Weights of a small contrastive image-text model: text encoder activation swiglu, trained on rendered scenes of coloured solids on a plain floor.
Rows from block 3 of the image encoder of a small contrastive image-text model, named by matrix and row number. Each number is 500 + 25 x the weight over its row's rms, rounded and kept within 0 to 999. All counts start at 0. Numbers have three digits each.
After each channel's rows are labels from the 100 images, of 14848, where the channel reaches its highest value: "responds to" is what is common among them. Only what is clearly more common there than usual is listed. The data: rendered scenes of coloured solids on a plain floor. In brackets: how many of the 100.
# r30: branch 2 reduce pointwise conv (encoder.blocks.3.r3.0.weight, 64x256x1x1), inputs 172-255

r30.34:449456512468498518552532476506504466507455489512507482518527530490473483516520442463506502479519491506430556480476477525497482527496522479504496515432496499500498513492510473490522469479497509499478494485494512487498487491495471505496502460488493493483
responds to: twisted bar (78)

r30.14:507464451447497526477523456500505491506470493517459510492499500470475497489491474520487517464532506464458474461527500502487516474475498518437478523510484499493496482472512498507490492442481464507447521515480499499490490490464489467476478475502487491486
responds to: green object (57); jack (52)

r30.41:513462523466482456516535534515518516490503536481511524479491478495471486481477457512508526527491487506487486517502486518514484477493464519458438542514494475514507516523501528525487516518470498448500482576517490518532519463512529464502482471486496498489
responds to: yellow object (70); white object (50); its colour: yellow (37); sphere (28)

r30.1:532520517455517518516522471533542511486494625493561495502546477499464503491506518489525473518497497551472554536463530483483500484460508604515529494534491504504500474480507511508467502530504500513440506521483500507486477505481508496471496518499499493490
responds to: cone (62)

r30.2:463487464516466440513466501496483499538520502461527518503501505502491518479477509478508510482476528476524512504438504497501488473490488466472492493498473500493513517538524537520498514544506472521504525480511536519486455511488531585485493493478498480486
responds to: red object (66); chain link (58); cube frame (35)

r30.32:455491547549479499481502558535549534520493493476512498476499502487464603499518462477513490461504484505499533466523518463512485457517479506485524503482530514509498495524492513501482491479494501471522471502493538510538467511466493544498514470527494502517
responds to: chain link (32); torus (31)

r30.46:521490495540514499559498518489558456531492515476465476454480488471504524478500540513504465500522490498511539503486482546467500509501523484495463500512503483491494498502480503490506520491503507490474537497502494493494492485511488535508527521502500485495
responds to: red object (48); bowl (39); torus (31)

r30.29:540523478515574563518527532432534505520517505514517498532492495526529493500509515559512502497514559567528512524501461443504484513544545462505495472511445499518496491519486485534505476568506489502513483520504491509534472508500533484486492518504503511509
responds to: torus (62); largest object: torus (39); chain link (32)

r30.11:519513459458456496507504475470478486541512518467493523562496520452490456543458562512487500486482509494455488506468475495465528518454466459512539502493505495503499491514488507483496517503490483495523474481486527480482513499487526501485493465477477475482
responds to: dodecahedron (30); hexagonal prism (29)

r30.22:480498518495506541571481545533514466483496516552502472547579474502471449508469487540485531508493510499474482516515471565576500484503503528458467542493461484484500518526511501508506512496497499512485509504533501495502501479485521467514522520505502498513
responds to: bowl (55); red object (47); capsule (41); its colour: red (25)

r30.24:477545496471535478475486456450494473488460556496515510548550472542457492467542455492512475476501511498511497469476521543480542480505513505512495496492497512483494483445462495486496528477479499484508503486511513490499504467456489498479511510507475503498
responds to: red object (62); bowl (47)

r30.19:457477512488515493424501490541494441504509496520500515544500466476466493491472487491516486444500481419553533488438481523484502494465510517487466508523463497512490527492486501489473488515495476512511498460503502535484510490486489505503490485487510457474
responds to: jack (30)

r30.28:466467511583505509564493526567459483519493486507478426530510488497530417511490517532505519508492497507499505497502508518547504493451502497480528496520450502507503489487523513533478486510514515488522493505508518512487490516496487480512504509487503490515
responds to: capsule (62)

r30.53:449541511494473483457491456490518471545543508514544511502502505499489483541488501536516496516474475473521493536508494514503473520536457504545485504472462502512489540499470531470503518535514509511517505497482510511500557496499500433520496505475489491485
responds to: teal object (52); sphere (44)

r30.16:466511515484492503481471533582505488500535526526474488484516508471471522531475515498529487448492490493446493447528490456455519483520485535499472446462520511506484542490489483513475502534491485537473475474509474487490525517523492490491481468491507482488
responds to: red object (61); cube (49); its colour: red (35); hexagonal prism (34)

r30.10:477456440550552513524509511486498482517487459503496510567461543496539519548534476542523456523478456522529483527479473510531551478488490454494542455522535511483500501501515513508515514512506473516459467506491488511503462481519485455489475479487499495481
responds to: torus (39); bowl (28)

r30.38:462431506442567503517488484493456458484530499528486499511545482491476479517510423523494516449450481498502535507487473561555501473526482504472491594505477501529497495496494524527478517503497496511485502497502502485504504515506502523470491498510499498489
responds to: capsule (31)

r30.26:451592484544511524507540480494536442544533498504487529504487517485547512535470518519483520505498495471491460499485484463451515476490520491538564500481508441499480497518473471494493483533493486488448509503491516508506426481508505513504477517493508490495
responds to: sphere (56); light from behind the camera (55); dome (46); largest object: sphere (36)

r30.55:520477449504492505506508503429460484497489483479511504513503489475519509473511477482479457471470533504431512506491478487481479456524491450506550489481576499505499499453511481476461506496498474496480483488486492497496497514465484453464488473464472477474
responds to: octahedron (45)

r30.47:507507492482533478477463445462549492478478490480454478544544527445529493523476457487469504477430509475475509508520483504526477485512527506471490494477483492495505513510521526523511505470489479486501494524497509515555481521534503541473466519496503495490
responds to: orange object (56); octahedron (29)

r30.48:497485504512481455531486500483527497521522521478534475511522522484547507489495503507513494515503521491554478527462496469516525499480495508486524503433497497516505540518498540508515528515510513519513503514504498544487530537542518472498518519504491509504
responds to: torus (41); chain link (34); twisted bar (30)

r30.39:538516480444611506539510588512508490528529525527481478516515495516547532506480547565534489514484509525485513498482496495516477572501534490491471475474503499513497485512524547477501522492506515503477521482498518516511473520519499488473517514492494502501
responds to: torus (96); largest object: torus (51)

r30.27:513480502480442513471489442491492465492508511538471512477473464483478473483509480490508502505519541504530531463526494516491533485482467517490542500529531498511482477475479475493452489486470496507507524496492493501527471513480498483499529459514517499499
responds to: brown object (47); egg (35); dome (29)

r30.9:524533486476510478515471507476476483526538521454543472535509494508511489530510533494542601451477503500466504510523484506499514507510495546528545518532483515523522492512514546499495491524532520505525494525529491527491487528493511506522517524504549510505
responds to: egg (52); largest object: egg (35); sphere (31); its colour: yellow (28)

r30.57:461483512486494460482502518574544457487533481515486535520479489469515482569478494503462533503481464509500497554478516488499521514459482520511498516464436495522507524517488532516519497487511484529463500527494502534482490497514542440502493476498521495509
responds to: tube (97); largest object: tube (49)

r30.3:494480479475494494483490477488449473504480472503459475489510498522433547486529536492521517498520466453468460509546506511527468510513508486513493499482491488492517472511536467499518529484503509519497488496493505475487453514447420494494547533506485514538
responds to: orange object (100); its colour: orange (31); jack (30)

r30.35:475513512483500519512468498461496487484499511530472540487524574515530478485485503493520463450517498584464537504561488481569498540563511515485467507485472483498517494490479466504516513500515485487470491519486503498510482517496522511481528490484508490496
responds to: disc (62); largest object: disc (39)

r30.23:499516489496541536525466473473458513543525552483507481530511495484488480554507539499521500482535462464507485527519493537492480477500487483466502547497478539496492449450517482544511477497500520462481494507485490481491479468500439473501521537500499511504
responds to: disc (30)

r30.60:509456520523516512538451465464498511506464482484486517521513506469509442478475475490499506525486539494481542512452470493504479518502552480482537528527484503505510506519531518498485505496534509508501486508492516511482512492521513477504483486501500509505
responds to: twisted bar (81); largest object: twisted bar (28)

r30.8:459489522517516512475480462499473474546530501501463516534515485491471501539515472500533507512497507532493514478573496485507517457497539500484470552470486495533507496519505540449489498497522514509490501493504539535493521518503520456496483538506506485492
responds to: chain link (61)

r30.54:468487490505499495465515494483551454498478516464499539503465476506504504509485504494516529484508512485525544532496511489469488527502486513525529517496469503495520540514529515482523505451522496534488493508504539514481504509523523500477478505501515497504
responds to: tube (87); yellow object (47); largest object: tube (43)

r30.0:514478534501495511467488510502442509496499502505495483521514503516530547518475490504482490531530520484512436490523476449500454506530484485499492484525524513493469479511445535483493499477488470503489508474484468491484505507475515517446471421486538479485
responds to: light from the right (57)

r30.37:481480542476445475470495450471531485500473533489510506524462496520467487472528479498509497521487471552494505493506447498470529529505495549499547562497532507501496477494475526490481489472485497497490547476522507530459512498464504474520530483502515473483
responds to: light from the left (71); bowl (32)

r30.40:519475479455551490459489507450489507527506516479444522524516472476502464548496457478460542474487491432468505492548523479470511491505508474509503499499476492491507518509488500512516532504503514517525506476480511541514503496498508543494500518485508483477
responds to: spring (54); cube frame (32); chain link (31)

r30.5:486508469520505520485499515513490514523511501493485456470579554487484540529491492463523494475518526467461489494527492499492506506526474531465489532514483506505489498486449532478481487476493500499511536485500513495473491504446497499486503489498531465486
responds to: light from the left (65)

r30.56:499515476513504522455514554475483518485516518491508556524446495459505511524535515543472506489534460485487472487554496475488546483510477511497494455486581511497485521508509515510486481503484482482494494502478499494493469489517509518498495490489512478486
responds to: octahedron (59); pyramid (32)

r30.13:469512521481548460472539509485494484499522511562488505454469452468464480494505502483470560488543469521569545491502516514468506527459528508502485468504520471495485501497481517477510472529510487503477488485505490487477537510481504465471475508514501495487
responds to: twisted bar (48)

r30.61:492484509562457603533515460511517491539520534537509473502489531493519513503455521466562537459546538532530531472478507525487527486522493492584511512496521531486496540505497499505480517454484465512429500514499518502472447465540494461484494476502474486479
responds to: dome (46); sphere (46)

r30.52:496496546528464491538537483515562435507517493474497506511459479484533493531515511464529508510497555514477490519503484492531488466488488517496522477519511476502495504514506489505495487515508501496483517501492529489509478489507477468455505524512515509493
responds to: capsule (38); star block (31); sphere (29)

r30.6:541503494554491501556508529486533497512525479510491461494472473491572482500437494514491436489478497491485502498502460450497491501491541474535483481478509482482504540486489465496501512462476489470481469502485473493523472467492510489517482488484488489482
responds to: capsule (30)

r30.18:489511513559517514494475484490469505485509535483539534501526493504467503483544477493549502501468477509479497504482502508509501495464513515505491496512493552519510447539475509495514479490494487504448458525501497481482481518534517478475491467503501490490
responds to: light from behind the scene (60); blue object (56); egg (41)

r30.25:524444494552458505510531517492452492484480562522538505467560476565482524522538482501535529492500532486458518520522491492522490494504541524489478533443479512527493519522483500475474489500505518515474496474505539521471467474502493518471492519503537502516
responds to: egg (32)

r30.21:513473471513493517468504514484484556452449527467468487484483473473530526486479457445509476466460518494505489520479505493474515500502489475507510486489471538507522526550499521530498523454525514506521483542512504527523487527536526446490497515481502498492
responds to: light from behind the scene (56); bowl (35); cylinder (29)

r30.45:489546482476485485511462505507472515524498496509513477517451491461438518509518527479518524511541502467475470448495515437428518510515496458610502485525520527509515502504514505512502505541518527507503509498472486515477516496507510504494504499520476520504
responds to: cone (34); chain link (29)

r30.49:527544533463525504484471508551495497501500490503482523504499492481488538466453517527494508481509496498485516495502511511489487533506470431493465490463469500512478515501482516495477480548494454508464503505471493538499523518509534480499501470477504470467
responds to: light from behind the camera (52); cog (39); largest object: cog (29)

r30.59:493435491528508517538464529464479484477475493461490474548480520457473462538518445530506450459536478525497525505651489490504504485503505500471495519459495477512510518490508518499491512500492505504522492523489496529506519514514522524491505479476527460493
responds to: star block (83); largest object: star block (43); jack (30)

r30.42:467527497535449530499527410515453468528566477574469520518481493459450501567520519539496507491542507481473500514521480464506501458491466478463477519490532475506501517479513499501520519489492493520519475504504492486472502503492493514479499520494499513479
responds to: dome (34); bowl (32); disc (32)

r30.20:500497505494492468520517480507541487547435508452466504518521531449524529516464519489516507477526527490504470511492457480473498483508548466472492492481515480490506533503518500506503497471487465510452489516489535519483499490541506456507485478477496477472
responds to: torus (76); chain link (29)

r30.30:488487499433497520519504505481458538532523535508526474540514489496448461532477518525530447504475483492508508492493441485514495516482490525506537505476476535492502533459513453506516507482493496485485475481501457473487475494491484484520500488497475501502
responds to: orange object (60); torus (38)

r30.36:492569506548505493504477506489521496501493486483500543472479443487499520476569492453500479474497503485475506490479456502475481510466500516440504508519530462486498478495482499524515495502516510508463483479526488478489504495477499474500489537480483498499
responds to: cone (49); pyramid (34)

r30.58:474491507490514510454515476468507478504497511516562514506497514511458504516494465515531506502496488497521491526503534468487498545516473508509494550473453495506523508520521500517495506493537526490541504500498515497507466519538508456488528508538464530522
responds to: sphere (62); dome (40); largest object: sphere (29)

r30.44:482524535505481452535523544527501508505498462482489487522456497469542480514472512501487503468463513507468530502466521457485519521521471458539526484467457530503488489494482483491517527504510477491481508472498515534471454495491496484476483477493492486491
responds to: pyramid (29)

r30.33:492451534566511482496530528535499493521465495499483486501498505527481472495476474481517495496496545463504445495496468509506520484457503542481499482485482487505511512490485501499475475503496480504490528513515469482506447521494506542462488494503497497516
responds to: orange object (55); chain link (37); cylinder (35); spring (33)

r30.62:456533476515447474486541462502456492500517519515469509483471494540425469505525546511495464499546505501455466491504519495486501444495440480518499488466515522486502516547499521510531511491496505540525501506508526504510501499527536499502493509503502491508
responds to: hexagonal prism (37); tube (37); cube (32)

r30.7:503509468485537450507502500518471576516511512495535482487463494501457539501453524524520523478511459508582486482530466484508488603497508468486497509534541518501507481488505493509512483510495519501485514507504532499492520510487528483514515508519487519506
responds to: sphere (35); dome (28)

r30.17:473479524405465474545481482521530535485472493473518481502537511554483556490508458474489523481497446442482527515492510454505523494515440511548476535479498513513515504501493496503488512502503498489486496503503524507469463487487497514532499520482498478475
responds to: cube (29)

r30.63:473564488502497484559488459484531517534529491528527540519512498527554502554473567570496488474485521490567515460481470495504478560500518495475480476459508487521527519502500515503475535497512524474504504515500558518497488521510510490499524501511499534507
responds to: torus (42)